python train.py --dataset="scattered letters and digits in many colours" --encoder_norm_position="pre" --encoder_num_experts=16
Rows from block 3 of the image encoder of a small image captioner, named by matrix and row number. Rows with one number within an expert belong to one neuron, the router's apart. Each number is 128 + 24 x the weight over its row's rms, rounded and kept within 0 to 255. All counts start at 0. Numbers have three digits each. After the name is the row's rms in percent of the matrix's.
After each expert's rows are labels from the 100 images, of 14848, where the router gives the expert most weight on average: "colour at peak" is the nearest of a few named colours to the mean colour under the peak; "top examples" is what is common among them. Only what is clearly more common there than usual is listed. The data: scattered letters and digits in many colours.
# router: router (encoder.blocks.3.mlp.router.weight, 16x96, trained with AdamW), inputs 0-95
# up: expert up (encoder.blocks.3.mlp.up, 16x192x96), inputs 0-95
# down: expert down (encoder.blocks.3.mlp.down, 16x96x192, transposed), outputs 0-95

# expert 14
router.14 117:093093143132116110077143146141179131151136111119128066148168151110138115139129126125146113133101089147134162074130139143118133112131167138150134117160137138165107103152110089116159129093110111117143134132125069110090157094160100141163131138143154145127090159094112119148144111102117157147
up.24 021:128150079123116119139090157174094157162128144138148115125125158119115069122139113104133107149129175122162096101159146117150140152106114111090121160082121113085141158102125176175103160135129138125090155169119102111120146124126143098136127119147101080133111125097156110113149124127151132130
down.24 024:103134153111130118142111106079138165129094110132147133143145137109109135147138145160151170173130154139150108158117167119137102094145137122116123090156114185116130127178089129104100173110149090120133107115124086101145152108140128106147104075115093132063116125135148160155126131148135128123
up.25 224:123115105085125147099091114154175125143138117135160125133121154134190159156129132068097123121109135166128127176127133100145127133106105187116107112133127080115137096116168124180075124118116131115129143158104154101128134132135138133116167128141155114106114118166141142103095131149131115092
down.25 218:125091128116159113145095082070147101079158153144133160123122179110105111162121121139140168143114134160113139103147140135139127092161085120147122123088106147155128114107133146112184123074184124135128123099149139127139135131110088129117072156139109140156118141151116122131140149131137148135
up.26 039:114114155110126119138122108154097119157095160096119114123109096120127188092157110082078116115076150157164141119132112112151185127165123138116165071161122112112101135160145108127103152154105136129161134151123127113120112158151124119123152114135148120104136154163121090126167132163129126115
down.26 036:172175130140112161115118133091173118117130107174137115091111150131082106138124101135156142151113127148109166102175110145142140104166090070118115144079129164157168103115127130171160101117108108115152127108141123123125129120132153112103143171149105116151101136115122144105167124124137101133
up.27 072:097114120152123160118176141101177125116125134138150171116112134090117139113125126095120147109132073148128130124155131115092170168123116132184134125124108107144129139170167136143108124078103154173130084106128121176122157130118124105111108111131143129127125117143093104130095078129095108170
down.27 065:107130154116096163133089127159120106150131165163144120168132139166146093119117107141139116107108145080120106122088116081176089127159160125095107181128129079172139148127148115158177156134080138117130118149097119142117129127103142098136148136107099125158139150148161132129119115115107130124
up.28 090:119104152195116098140083108112137098149123120136135196139134124128135134101131136149088119103083125154096142143154138161123114064145118128136130148147130135170141123115131069126158146080134104129138106096149150134149103124107139135150129136127104117133154120172154098126104180135099139142
down.28 085:135113157108169173128153145134123127138101125127090133151153118140132126115135122147142153122126144060098134152097123106089091146097115156155101143164132189140070074124097163121170127146104164126108118143133118103150110088153143116132112127130152134106157109113133105111171133124150130098
up.29 082:124120119130137152121115129133177150127120105126132092144132104121160158165162118114107105091099114160123131115147122123144147110116118123153082122143158120111108070132143112190172144177141141102129134066127123086117119117151116146132096156128189166132119148110140137102137146145148133076
down.29 083:149084115142142134135130142145139093106179121151136153090094119122102072092092119148137173136134097153134137129136110101140117112139112185087156156132103125118162159119113134167123134090159111124112130128153140143190090163138112154107127108118099142133133106128167161148112170140135120125
up.30 020:117094120141169100171126130102078106140121133125148172151124127128137140138144141129080138106118137134134135113164150124140083110117125125128098111157093112144156140144158101138127142119128083079131158089108111158150074141114120133127119160101114162121129140169157087107117160185158140164
down.30 025:169138144105127096092118105133133188145104127109120108175150089128149120107122142097122159135146118099129133124142132123138120091117118141151101123133122151157081096056140170156163108110129138122140130101138111172160145115129118132173097147145139104117147142144128155094156130066155113140
colour at peak: pink
top examples: purple

# expert 5
router.5 116:137113088126151136088114111145153096113087156091131132166157126107108099113157116141106159111111155157092132118130115111146127170136129096114170090169163103160161102102150122147107138092159098128152142099131148106152107135121102147104162131096118127159115128139124125102129152106059148133
up.7 011:090110096125117125146138137086096181106158123131144163145108107168155116163138150128093091110143111124119129135156140148117114145147138115145070135140098130100174135139167132127120110117149105153120143133123132130084154101109174137125135090121126153087120090199092150125107123135120132091
down.7 012:119122140151087108150126126169122139144143134143150109145129095088141100086135117070132139125098101159121117148121099140156078102117144131140166168112149116156136148137134168150145165110070128132140073124089142157165136126152116127146157139131109152108093158138109108100164141156135102147
up.8 059:111129127105101123138127106181153104157168147146138128134121138087128153132109131143142098165097150107114140183121134135120129136099126148103085127095108154114106111097146118103160125141130138121125089180127135114131091072155120109126103145175128126110193125137161164121147105113179120102
down.8 057:129149108095163147108125158108131120078163144088156096097170147138117158123091122144122117085173147115139124153157114125082149131132106121168140155114125130099136097133142166143133135128158113124165122103089131139119128108146139104107100132140149089141117141096103126118110128111138216154
up.9 054:125137156135117169114216154108142111134125157166119129125127148141176148141128103134126110139132111129115103105129163141138145130163176088114129135151137112138112148122108121115062145097164109124105122095120132109115171119097115123162116077077131100124131096143170144136125092122125111128
down.9 057:126108087148123112120118075136145160144119146110105129102120130106084120121146162132149137125101076136131141135147086116155122082112141149144109051121142106121109154099140131202150135131115154112166141132129130116139087108136119141161125150124132112136112157127114146124141163178150166091
up.10 189:154097134146133104123122111127109118143145124144157157103150105130107151161130154149125169134170101144120121127129154132085110108144079099136123116153113112158150101139129080119099112136155130161078107042153116123125155127121132158150135135127081156126111119102092132111164167129094158131
down.10 175:108100130109128112113112135127136151134089121097143112157126110121114107142119114122121160169144170144184163139146142089129141131129177086117155103101135155142132141182171085130107161116132122123121202105142133123124151128100085104125109102070106138131094148119151098131116154142128125143
up.11 047:118134148062107131130121144163159157142132115155119103114170126130108114121086125118132123140151095131179153152131144108101071168123103172094127161102150106109136144126167160135130105132129149109120094141111103106122146129154118113157162169162077146089144131135156116121108127111114121087
down.11 060:138137172112141141122189124135057166139136144177093112162090127126147102097128129147159132125121127077128145135141147106147101156114124119124155113126162111120122145121170106143124139098112156122110115125081196115168130140135133112117162108113105145084090124116101127137126101114108144120
up.12 146:168160125099136152104094127096145157107105099152135085161121120175119131144143152133171128163191135127114102123149139122134101130082156079112124150101161114108120126129145151115128154117116186119118169104156146099108127095117109105133124098112159137114118100120114167094094130143133103130
down.12 127:161159124113117145110079144129111159170126148095114123160136132148108107109140155147127148161078146148153154124106144122147133125116144122120130120097105125142110096079151079160090147132180093101139170155130129148134099136146081104162102084126133116162121137108156140118113126163119081129
up.13 022:101139138168092140083118153124114114151136101160109105065095134118127153141081142113137115080121112139060139119100126144141129161116086181148126139141139140142168097133101119137128142135141119114112098112130151128108136137156138133161077160158121098171125165122149157138121092126135131133
down.13 024:132111139096119141160152096133158099116140132091129111159151154146136139110101135126135137155124164131113142135178099148147136157102125107134134124101114114109145142102089097112107070135130111102163148099133104110177152129154185115126147134102159140093153113085101086093132167163162111131
colour at peak: brown
top examples: red; count: six; orange; brown

# expert 8
router.8 115:127184127099092156091117119121142147174160122121154078117120132122161122185114139158130081136090094131146155120141135107135144141091138142111120120133132108131112124107158110128084142146147111106172144185108132128107159125126084115133144078101139134143123151109136156139093127148166104098
up.24 127:084133116117121192128165113109098173118125140143148101128131133145150141112131173105124171139113113105103109146102126129145125141098128213158095147153117124120119113124122176149147117115110108166117091171158114132132110123123150102142125163138166116101107120112137131131111076145110094106
down.24 132:112138126142136104094079173095151086127126118141122136141156141141116084101149130121123138160134156153142118132147124122136131109151160076097158158092177130155135108121130121124200153115133122125102160144111107179140172148102104133125127096082128105104119116098157129126098108138149115162
up.25 108:120129120100141160133144144103101163149140140109140120123178117129103134149176117154119138117126123154123086150125152089142117134111130171115130091166173176156121140120099129120062088118183125112139168154130146160135136082127108120134093105134111106118081121116152127114160123100098117108
down.25 099:124056117131132149132149157137120135095142138113110138102101122171124106113108108136107135106111094157110121127149105152131164098127120161158146174105091112158127131135109085122150124138170130158144115150117124087164127137127145159075140162076149149145107174150129086139123122139171139131
up.26 038:130116153134143108122106104153088146134147110095113103141118148146129121164127118165162148112155140123110146136205153135166086102168130136162098159171104085116096158163123150114155152098140131135122102095143127125114127112131095094101129114135118085127130120148120091170141144106084146131
down.26 035:155141088117119125151097109108151109108120096150172170147123098133090133118137154165138173134144075119091135121174152114103147099114147151133089149118094149112120117154151143132125134143111171162114127141137078160137154125154189122144112120137089125084123148118118105096123114108127106150
up.27 214:099084110109141137116131155104142126106133144131177103116125147083094144164129122140123157127158160146120132075124138078155096117152090121112114106135118115143172128100147165104078127140168159149133096127139122122128143106119141151096146131174100126099111154159149153098175121092122153128
down.27 175:093144134103104125137114117176207121116076151115150120103105121135112158118133110101100165110139151145129114114146133118112156122175137149099127118127112145111151114118104135154085134149145089156133113138125149088104128091121135153056125129101128138117098133121124145146131188125130150173
up.28 067:122114126113119150072157153147124124143129121147119139190094127120147133106105114110124153099136129097115088085055126127099134174098126166149095108140069155147100142120130110124159095137103139125112145121125131107108121130156173138145098146121166134157103116106130130133147140153171142095
down.28 065:109136154097165117104120132146156134174134102140133132126134154134112158165140126140122081144090096204134123189112179111124133092144143099128086115111157150170167115129116110140137130076111123098155126111145087161115116088130106137137137112146110102115124112138138118131094125129137139160
up.29 235:094158138121095100121136128150245159096150154130120120113067114145152115128099124100135121119138104156143159132175112150122150109128150159097144118088129097132142112135137116172128139111122123141120088125110132108136113159106110129120162114139131133115129126133102155159088151135116121145
down.29 218:110120125117128133133129080144148125129099125123139072093134106112117131150128139175135147127112150154113112129097089099126099115145127149157129117167166151132123101105095150132140096138209087148115156160136123158096111106149134164095121156113120126130126112081139147154171176129119144160
up.30 067:114098129148114152133155142095092138098136126153092186161123101196095156142091088132129141114143150139125142139118139163110131119129144162154148105171126136165113130136109111051128082148088138114118140089140144121131128128104134122128104106120136116130136167125122126161114124070120111134
down.30 104:149123121106134131166179137131152123137151124143136136123140108165147156154098111162145085145120131150127139121091152123136075128096083105151103114111105138133126134120086150119097070127121130107181090101134114159113111130146153104162129110154120090161164128169138104104139182106118155128
colour at peak: black; brown
top examples: count: one; pink; white

# expert 4
router.4 100:110150134137125134082138174136121113148128131132145115118157104145157107089131144143145116163100140108111107118126113140101166120096158142119152115143168157189121146109091126089165111110121140103129180166110101162129144112151151127140090172107103100102123103112127137130138127085144103188
up.8 038:105116143125114119178148131132119144138140166138098106132139125071141136143111120162116103126141114108140113141080125112153123129131169118128113170140158151154112105142128119103152117165129128147188116138176104092173097109164149121112135102084114135067143146115138104142164120088125102086
down.8 037:119108120136172102121076099146086086122151115128169136152165123137170122120115101162144155176107158125098124105141101080083119131150128143116128110132129151088123140160157153109139159108126112117121113135133081123107153141150108093092121085122128133160163119160115129118149137136134125185
up.9 015:098165105125109095144116123132170141146084092114127123145131097114118133133108093121094153128141131165150101131092133175102092107157142132093159125114099110087145118144175140145185145127120138129136115125163145103131130136117100123148151104095126171136160133113119121122141147118202177126
down.9 014:151120102130164132124130143155145155124154149103110104106126109092116116147111122149127111169147165162117118123146143118126088136122144144110124142108127133126126095108138141141113111171194161137112159158097137140103134114134182149145142084142099111069139126109102184122133062086120136115
up.10 025:124092108124107153096155160165143131157176127070132124142139123158126104120119124132135130116105135126114161117151143113098113140154134108138083134158117077167135126117163083118131126125132131164100147113110143088126144124125134136098187093148130147160104154152097162081112140162091090139
down.10 031:179108175131155152135136134156117101130111120115104132132114124132112133128124135137129119119095111177149125141102114129154141116154078139092126121108110149123169133126088168142097119122124109096111045091141130157145104116128152171152098145141139130140105110150156152169153112138136093069
up.11 009:148144106223142123183137117192116128119152125160147098115161165151127104070107136117120118109126143138116146151115138153121122148110108074105149131111118115113128133145108108122120146151132135158157116101139119100116127100166086120091148114125114098140116159140155090146123116139103118120
down.11 009:135166135097122136102118119115121153139121114084132109125123120137136168151144136151151087152120109119111121116138104151118143139164150145119107133114165115105161140076104123124109119149126100159114125132107180128134200167131164166171126116134115130114156101143091126097112114164087198127
up.12 016:127107131125137093150083150162126100163102155116144147161166117153123097107123103129115134125108141111109132143114139102115138152160115136105196088088122131130131138136132101172110147114114093097160158138094144131129060172126098132146119146120143119116139131157162074125149159101127159111
down.12 016:130124119096136152079121146166159122159094133142121134103145137131131133126151171157115117130080138080159114104094112086087098119129156126115115154141169144102130126114149127138136152135146120125126127135158162119101130079141125123122124177130153104118158104135109208097163109115092099132
up.13 099:123091128127137142110118104082146128151165192136167184166103124095155158140133180175107109133095110156132107115179116140141095130142104129143114095114115126149118096130149136131105112105103126113121144116110101141136083086112157172129129127115140118146149131176133142112110136157099110138
down.13 093:098128132115175119134191156152055116159127147110122192145179107118091121100101125108118091128159109123089114132118126152119153114159079126117130138131095177121160170126123098116136146109142118133113134103107160150157121128131106111153127117156135117148127098164131136128129104140102141136
up.14 011:116126112151138131169128086143128111119144107129106184144119104163121140141147133129139098089129153138083128125115127120103142148123111119109149154142116117122132166112159138093108139140139097151153150176154180103135139124085101139092165081091167096133144135135161111155115121059142156135
down.14 011:181123162084139131085101146110131141123138117123123151089150148111094119173068117161101080134157166134158128116079102130140119123122143116121147169139116119111152131097120134163122123150164162130158113131116122168094110125137155149162139111137134142101125134099090112132137112107112162078
colour at peak: black
top examples: red

# expert 2
router.2 107:133141117140117094121159103116140168138099130080142143163107084148136157094149130154149121111094097128101159121131167155071166099119135158160147101140129125150105134132135077104094123105115092123126126140144170163122113102164135095144119139099109138137121109107101098137108147089110148169
up.23 012:135117119108132155145150113114103111144155129130134079109116085114141161149110123095118117083122111062137185134132115114169113096110065087122143125164070116106100142150135160132114158101138147124119103172111120104096102134131134149126139156118171153121146142129101140161127118139136144140
down.23 011:134136160091128146149099129121146123094130165144163122192159152123151105121161137160135138134141136168160135136107103139154123155107179119104114094087112129126190161106102099099090126136076160107148102130129136100088115140121124118117154105114089130115122164129139149118113142098113098132
up.24 207:117156141117119150117117112122074092177140137116153127156144132124145113105132145142106104159129148104089116123108117149171167126156123137098135151119108124145088128119119097134113121153176087071112155152119110137121131136143126138109114084070152110167079130102138156142088115171150121157
down.24 180:117138155141135106107115104063093113098122145111123099134125118142115102143152135205109134097085147104106151130143123140137148144145135125111137090139186098137106095139131097161170131132103107121165184115093148159118103141119105150088112130149141112149122137107138109138139157138100164125
up.25 221:100097106107148129127148141097145150142090140094114157123159174089122116135122131152158137133084176165104149113092119095136091126132128140100102118132102151148109115141139145161126137130181132103127088103149105120130146098116065161096161139120154147151158137114100174146157118125108147126
down.25 215:099112137085145147151094160175123134138078131125119092127141119132086118143145128137126162137174167106109107118124109112119091101136144106121121099137157145131121131120124163113122099205132135134113153154138159120127128078095130149074142117130141155081141121100191147129153127113130125126
up.26 129:118122090154153077094136104170127177186130160100140150133154118112180122110155181108117158133132098143134139152172133122145146120121149147127138118134175113159136133133136082130070125111136093156139116123135096115140122111140103124166134132120090126102123113095105096111102127118119102155
down.26 134:112132087140147132144180146109174107096123145122138141140148120110114106115154142205112111096120128133105117126112096160119149126141131103134114176129117123139171110142093111107141126115144076113115112132146138184184080099149150107138127102135113151156122099158115142103118083144118138147
up.27 123:138123077176132066102080098177144130156130125108125132131166104141158141144149138099096139150126149134140103129150129107118112181152176113108094100137134104123155121124159110157141171123089112142128158131112155086114137126131104154125157123135113133140105144113156081124115149086153126120
down.27 129:122144131140093139145129129156089135105126128114153124097146162132090119095124152160156131113094154135068123109109094153138139114164159187100133169116129147093099115119109163101147102151196146097105137141135121167149121110133150131112108091110146133151135103129143136146102086165118118149
up.28 091:124143158173119106117103154115037197155155140149149130134091165120161123103118129123109122126141130099103150106095126124146142161116126144103067158097116126141132112116100118139169145174138167129095112127135133115126132135135137168094108138135131135122117149140131154137114096121156128094
down.28 085:136101146115127127146124110145152111133139124126114141066121162124143108140106150150132135078105143131105127121126130150144122142159131121132145092156133107103162129118109137104124168093096086144129098123110169165164097096110157133155191160127132116169130136166117084107129076124081167126
up.29 140:144084148135130120144101129075132127116150143124129193135130139115126185136158164124124128134112177119129155132172120125119107067143118117114128120068133154103149099121116147128160099111172118102121130050135108127158112121136111124130118134147161131112140121162093131103146104139122143161
down.29 116:133109129139159113140107123132149117122082156138106146083143144121114071129103176145132136102175179144100082129099085122119095125124157109141117149126124193132118146116103157097185124133146107123111096153133129143136131104096160140133111152102081139144163102125142123138161152128141124142
colour at peak: black
top examples: count: one; orange

# expert 1
router.1 092:111131164183135103122121145129109147140139093132177097080116153153116099161141129126137174135181098148165150131159110130106125106141095114144105125168156135096107169133105140107156141109140148132143114145133071145107147126117107137142129161140092108114108158106167101116142134126074113137
up.8 053:140162145143139116173127096142102157104162114159116077106138120181131107155098145121161109130130114122128142141127123131115084121086166107165109172124131102077109099126052110142139131110122124139140117167118116152139120106135155153116137153134161111110135106109100088156165128114143158121
down.8 046:111119122135104139167135114097162061100140137119155149174151111128097115089135101146108128113136136089117157111105132192132149122125090112111124143156114151156139144127100140129155121094133149162143106127112121155181097094150109091151122138105137119158135164130141127094121173105101142166
up.9 070:117153122096135145080109156143135163110135106127126147122163126151112122138111113056143080134159108117126160099132144151116130114092109082132103152120084134102143134153132138148106119133134134122178117134117126154116176099100139097117158095138152129141088175148175138120126112139173143090
down.9 083:166194123108127139118108137090121179104142101138129115136104149133118089141146158115136133174113159120112167094137158102130156127139127134114153095069146134119106139159121116149080129113145162137153142142100142147129163169105127128110151086142110116091099095102104149131097107151102103136
up.10 048:112153136138120160097112128176109172187124128108133105126146139122130138149111178107135138139117134118108097126138129119115160124112182125064092117110144135135110173136121126100163121114153129123126129128180148115107148127091124157124149063113122082137106133128170171118102095118142102116
down.10 049:165152140123125096117161140122177157175147126146101135148098128111170126114119135168160098161122129078132132148136123086121115154094136137120142149112159111078087108139167103143104126188158132079108101117138122079115117101150105142135135130117144158109178131123099133132130121136115114135
up.11 146:078129147118136077175139151104109151147127132133125170119099099126147135132100144107098071141111141114162130152134121143121151118124132139114114132118146144117106145127078206149124112128101130128110088176148143151102116134097126168135147113165129118094155107133081113158148164107153117130
down.11 148:164110136135158138138087116092120096118154141114137117110142165155149106121141139130149177109101108172129146088144094121112105106144129134156138159141099128136143077101088153139125145120078132104098093103148106192171108127111130129127164123127131150154160135150130110124072119134100113153
up.12 073:151118096134108093126147107174118135150138110116133166125076088178175172138112116129075112142129110160164126148163155129105099117098185159105085156109114131117121114145119114139096138120107106150124147124102117105147143122160149144122143117122135127108130143128085115131085135183151123128
down.12 083:126121145120160103136079150176117129111119146117110145171126135180120139121103122077098150172104142125112108112111145147103170142096142088136151180121130150144152102122119111079086126139156121128122132157137092139145127129125151111133095125091099081140107142132112142123089170129149140170
up.13 083:107115138128136111162154139077176116098100131137121119129143135123107136155133123126161148119122159160157135110142130128110130115072134063120147117155135166138137134120120152148121118115105173124076090107108127126162135131107094134069158129146132147096168146120080171164153144087123119132
down.13 082:125128157100143177141091134159144129117090118136110082137183144149082114117129099116126125132154171129087080154082127110151084123160086146143110139134125128139138126178118146166105161153105136132103118128133131131077158117121144144091119084128137128136113121112132125143099155110112167102
up.14 159:108113137150126047182157119127118067129127140139136149121113128103146107114134100124086129158132144142164158123158146151138160114145107105105157110082133111135132125118125116138158130114138079138131155125111161115142094176117103124127140103107122118141134119144128099152076165121153118188
down.14 150:144136140114128069163081120105094118103132115140168104119103112156143116111127160144118121159082134114097113131118090131128125141110096181146119170102077114112110129096119170108149109143142115104091113166137134173140105162153167121077148102127144121150128128118156128150134114158148148133
colour at peak: pink
top examples: blue; teal; count: six

# expert 7
router.7 113:096093076119151096140123140147151107173108129107111185108131106165145134140112146089080156138143174145171098155147159108096130159103117145094139103144130135121143163149157146116110136091093097141101134175112115109142157144112102125140127107109109119101134140130117114135133135093133089100
up.1 135:117140141145118165128136108108083152120160086146139085117078135142197149121132139106126141128149088152092164124115130128153134120100162186155095138165185085132131111118112139094133118106136119136120108125162091145152138104145148129141160126136117091078116113113145137116123094131135125137
down.1 131:147117091110160107109101152094137131117155099137127154160136146155125097149120143135118101180156143122160113118118123145121142115117109113153140107118078172145156136128129091092099160131160117075133159121085137122112148139099079086134116112118127134203129155134120125096139157111164127128
up.2 037:152130163132141124111106162129132096118133133136141092124126147140181143152125130132116105147152127097132161134126123145127129104114104086116161152112122124112140130110061165074085087156161099097097123124130102114142117146184179101107130074138107120116146104129131153115146149142159155157
down.2 043:143113114126140110133160146093186149124103097130121130130122106120119082140147158143114154159133109122164121155128121124117128101114104136166160033127188130182105103138152121140129111154138142090106158144126159146120125153096099144112110083121154123145117150136141130125109121139127117085
up.3 230:156177127104145162113146113085134156095150130149176132131155107128134136127149198176098111116164059094105108129133147119122144155119102124144126129132125061116130137118153156179108125138114116127121125160123144160118107090161140154129118111142141121117103122122123150129109100119096098115
down.3 265:145150124125116090114072115188066120138156124125148144142105083113116130137156162106125178134154119116135105150180119131120140138128112089141143089083145068134130120141152113126125126134121148140120119129105139140156161161127154118120126082149124145134128138127124074120107118169124107178
up.4 026:145118079147121131134113117105112114090159123128138139137114146138096154128150126180142157121150087122119117112132149134105098102148128133147138084147111104178168160140120155108186109141109162150112145100122128156166146116127124128137099107169101112111087135102170105116148106093063124129
down.4 027:109098111059113128132125105144172096122152114084094126162102110117075132155107138084126124138176129162164140125168133143116132130111105155121135135076121103141139102112180114133091138143089165105135133138152148123094153122122140158135118104154133172126144162127139142128114153141127127096
up.5 182:134127122145128079113131088107082144147176129132122155117134115114118124092111142124181132153116102124130115123123133147138154103159198108147151140126149194110084144138119132074139138108115133145114141125150089149114146125124073151161086128133111128124135130080109114160109091109144119146
down.5 151:117146139112128136101134123115139141142108077121117107127136152120121113122112162122135086142102143132126176084110125175119170112114159097150164145148146133146101111131125079127136134168184118104142155121085109114105148089123096114121148159090140132177069148118157158130100114146122104153
up.6 032:096149114137134134119161102157141145112179084118079121104119154123078128111133149155159117103113116145107107119117102120118149151097129131126120160106093129156122126147157095138182122103109090096116128152108151153108127121119103103200164123175109179133153124135099129113128139134108157141
down.6 030:146111157141098130147152103119143104106114160127186114090103160175126114100167102113123158107078116142111122175123127092146146119155165111129149163133134148160110138110108099158104108123138150121170123125120135106114106151118115106110125121099155081110126083102164148125115097086164129118
up.7 096:114123106096139140122151141141068143122131143151115116140132109126105152131103088158127139135108174132118124090053158158137108154126119148141143110149102149146156113128092125074110119162126109119151136141105142136130112076166148103131146087142105098141107125195121116116126088156157112122
down.7 095:113095102134154152130135152119117120105115139126110129088118161133153137136090121108111104080117166128127137076112120108142130148139116117142114129181140104156129093140126111123187111164125120151155167134098111121129138116122140144050110156082126125140130118135165156113208145124137137130
colour at peak: brown
top examples: red

# expert 11
router.11 121:135102147106139150103117164168144121170149121156122156152152171137117143135120153084127085134131152098143118101090161114136124108115092077142093118135111169116102159132141099087106097126130119090147145103101098102081145115122121098113102161142133119171137135161105114092160125109130142138
up.8 089:118181152128122113130085136134167167170111119140139149153127100143127145123139108103127123125149119123166102172180112114085115121136099107088147161071196106091116159143157120102130134154146146117118118124125123122118159119120122151124137144126128158055133110125094130113122106129132102150
down.8 076:112109120144172145154179143175146097149124084127150121134160120135132132103127157118065104119144134119130157105092129139127168140142105134136141174121100127128150080106115118141140107132122110131160172156120148137130103152173170110142128136107142094165153115137073124138078145128108149109
up.9 197:156128160116135107129135163139101167167134114150122117141098122133149138092113161107128098167151121072113092142133133123130151165101127095102167108114134126113106170096117126093155128167103140128095134156127114082078144119148110139153144178128157141110135136109121132141147092096165088102
down.9 227:113141128127130159133120109151152126127113120139141114162173175114130136144117123127117079151079118098147150136113098178133177090134127108133120139154094113149145103133123112148163120141091077092138147126116123135114127146137134110146091092104142114212112092166119125092114127153153114155
up.10 035:157171142136085149143091143125099145119144129108086090145119131150188151116129115135111123097107098109077117160113179122113099140124120106120144081141170127149178138099155126138158118147100157077093106133160129125112108118171130156130137133140124168138122110147113132103104143148108114148
down.10 043:136153112130107156093096100160156113080139115099134145133154129141103112122096123155123158110169135113128128113122132157123146104103122130117112120118150108133100093105145145094109165109112138162153120113109115146114181155108115062147086148130126143132082181163152180100159141147122148138
up.11 151:118112109099130129126205103148199175175146102100131129108152119113166149145095144080124124134097100135143108136098157112127145117148118142137098102126122145149124123157125096084082146126140123130131119156116091106102177107128087110153155159125122144126108143112097122132146129111146129135
down.11 158:132105148142162089100107147110109111122142077138086150143146115194148134135136128106112087118150119102117134153128127181103118116099130123173116144105116169124118061109125112146098125149111125104124158113133132169136118152136145119155118137123150105170170078162171109106121118125113128117
up.12 049:132176148119119138129141150103109133127080167149141146127134149130148113082153108121150104107152073130127135114158150151109142112139105164072102156115133097119155157129128127175120087116102101115115095127105145146125115120147162136159163159148091165076150152119137102088128139126107123162
down.12 059:134152156143093137115144134113158142114146108093091099059134138132147104144086115160125129124135170146110156144138130133104138121092113133142160125133141074146116098130102196144113148122149117135136152116179095127110187116079122124137131153089100137158120127112155145120152123162112133145
up.13 057:135158117117153103167122108155056168151132104134142099091112111161102120128159134154146137120168123136122102136083118114123155150162126095105124124116148112110146170115132144159139109133150093098128116095171114142078149153111135131139122106158084115134113115094109118146112072137135099158
down.13 062:179097132133112145102171160102129133178137106142165120144140106109158173128114146120132147154066114109138146125105130144163118123137108130142138127123093092142156076113102121113093154128161120100112160095158116153144125087167117161106097104100135119133139121163140113095091140157119111126
up.14 248:147125126086140145106180162144152173165096110122123109149133149096145128133133130131161122144141120150117121097120154097123130124120130130120121126184145140142095145129119120138114118133129142118101125093106111128092160033130128132163122171114129127084107119098081142133181094094123109141
down.14 220:158141159136143122140146098131098091118161124132099158153098084100133145094132144095116118136134128150140109133116114120134139094126146118143127081182131116111100115137119099145143086118121118091133163121106133159133088137161156126087161126124182122160153095134133113158055171129109145121
colour at peak: white
top examples: count: one